Rows from block 2 of the image encoder of a small model that answers yes/no questions on an image's attributes, named by matrix and row number. Rows with one number belong to one channel. Each number is 128 + 24 x the weight over its row's rms, rounded and kept within 0 to 255. All counts start at 0. Numbers have three digits each.
Before each channel's rows are labels from the 100 images, of 14976, where the channel reaches its highest value: "responds to" is what is common among them. Only what is clearly more common there than usual is listed. The data: histories of elementary cellular automata, time running down.
# convs0: first 3x3 conv (encoder.blocks.2.convs.0.weight, 48x48x3x3, each kernel summed), inputs 0-47
# convs1: second 3x3 conv (encoder.blocks.2.convs.1.weight, 48x48x3x3, transposed, each kernel summed), outputs 0-47

responds to: 011 turns on; large cells
convs0.36:127092147121102128125103175097136081123139148124155117143150106148085133155110084094111158077105109177114102127126097130128121110126108132109135
convs1.36:146093170165121152169115128108145112133084132104090132130144148167121101121089132100127139111103124132138078165125106093113111166124109131134160

responds to: 011 turns on
convs0.11:109123094124139098066109144097090148086161116144117104115141110075141144128102107131140120113170123096127137097097105132129108126097101111101122
convs1.11:116144136141074099094136106127140149096161123144094090111108141114150129148169136118150102112110110136131139133078144142087119136124188160145144

responds to: 001 turns on; 110 turns on; 011 turns on
convs0.12:154122136145098121136123096133139160107103140138155135143061132142102122135143114133084145162124114111088120116117128079131115131142113058111093
convs1.12:104163154135139132130128144105117128174124115154140146130077115108169141111087152123082134160158137135127129120090114155164113113099105071127133

responds to: 011 turns on; large cells
convs0.35:108136124103122119095121093125081118115079128136103135104108108090153132140114116163134124143115104081100106103121098132092086111107113103107083
convs1.35:111157140081130112135136131126140142100172136134105115177149108144151142131158128093122127144090142133127147155102200150138143131125111114076154

responds to: 001 turns on; 110 turns on; 011 turns on; 010 turns on
convs0.10:113115111112130106070131118102133115128166112085120123091121108113122130151123104104162157132125147115038113111125124114143118089157130115118138
convs1.10:135120125128124156118136148168134069157122109095133082107127130136110139095114141108128124124119167123061119110114108132156172090127088103123128

responds to: 011 turns on; large cells; rule: rule 136
convs0.37:167092151120130079175126117101124100153149117066168142157142119131125125118094155109160144084103130122092122130137103157116133146119113143121126
convs1.37:142118140155130153175086116107127111156126093094141128142126091157139144136142135077144126113121098124100060132141123155137160145097139105136163

responds to: 011 turns on; 100 turns on; 110 turns on; 111 turns on
convs0.2:120117134123071127150129130130148081076127123115129097098128079117069125144097113121127110121094095152146113123091124115132100088109122103116130
convs1.2:132120130110151110137112099136138113141116186138110129122103136141102127204097142133140171113123121142170121146113113120094112138095142136108067

responds to: 011 turns on
convs0.16:113114110119142136130139110120101087145105165097109147116111122100115127108120117073121131140153124114048112130091089098125127081136134101113133
convs1.16:106119154122111145153154100146141157127155122109126107169175097177129115171111111113143139104054124111138113139127142131100116162120100132108120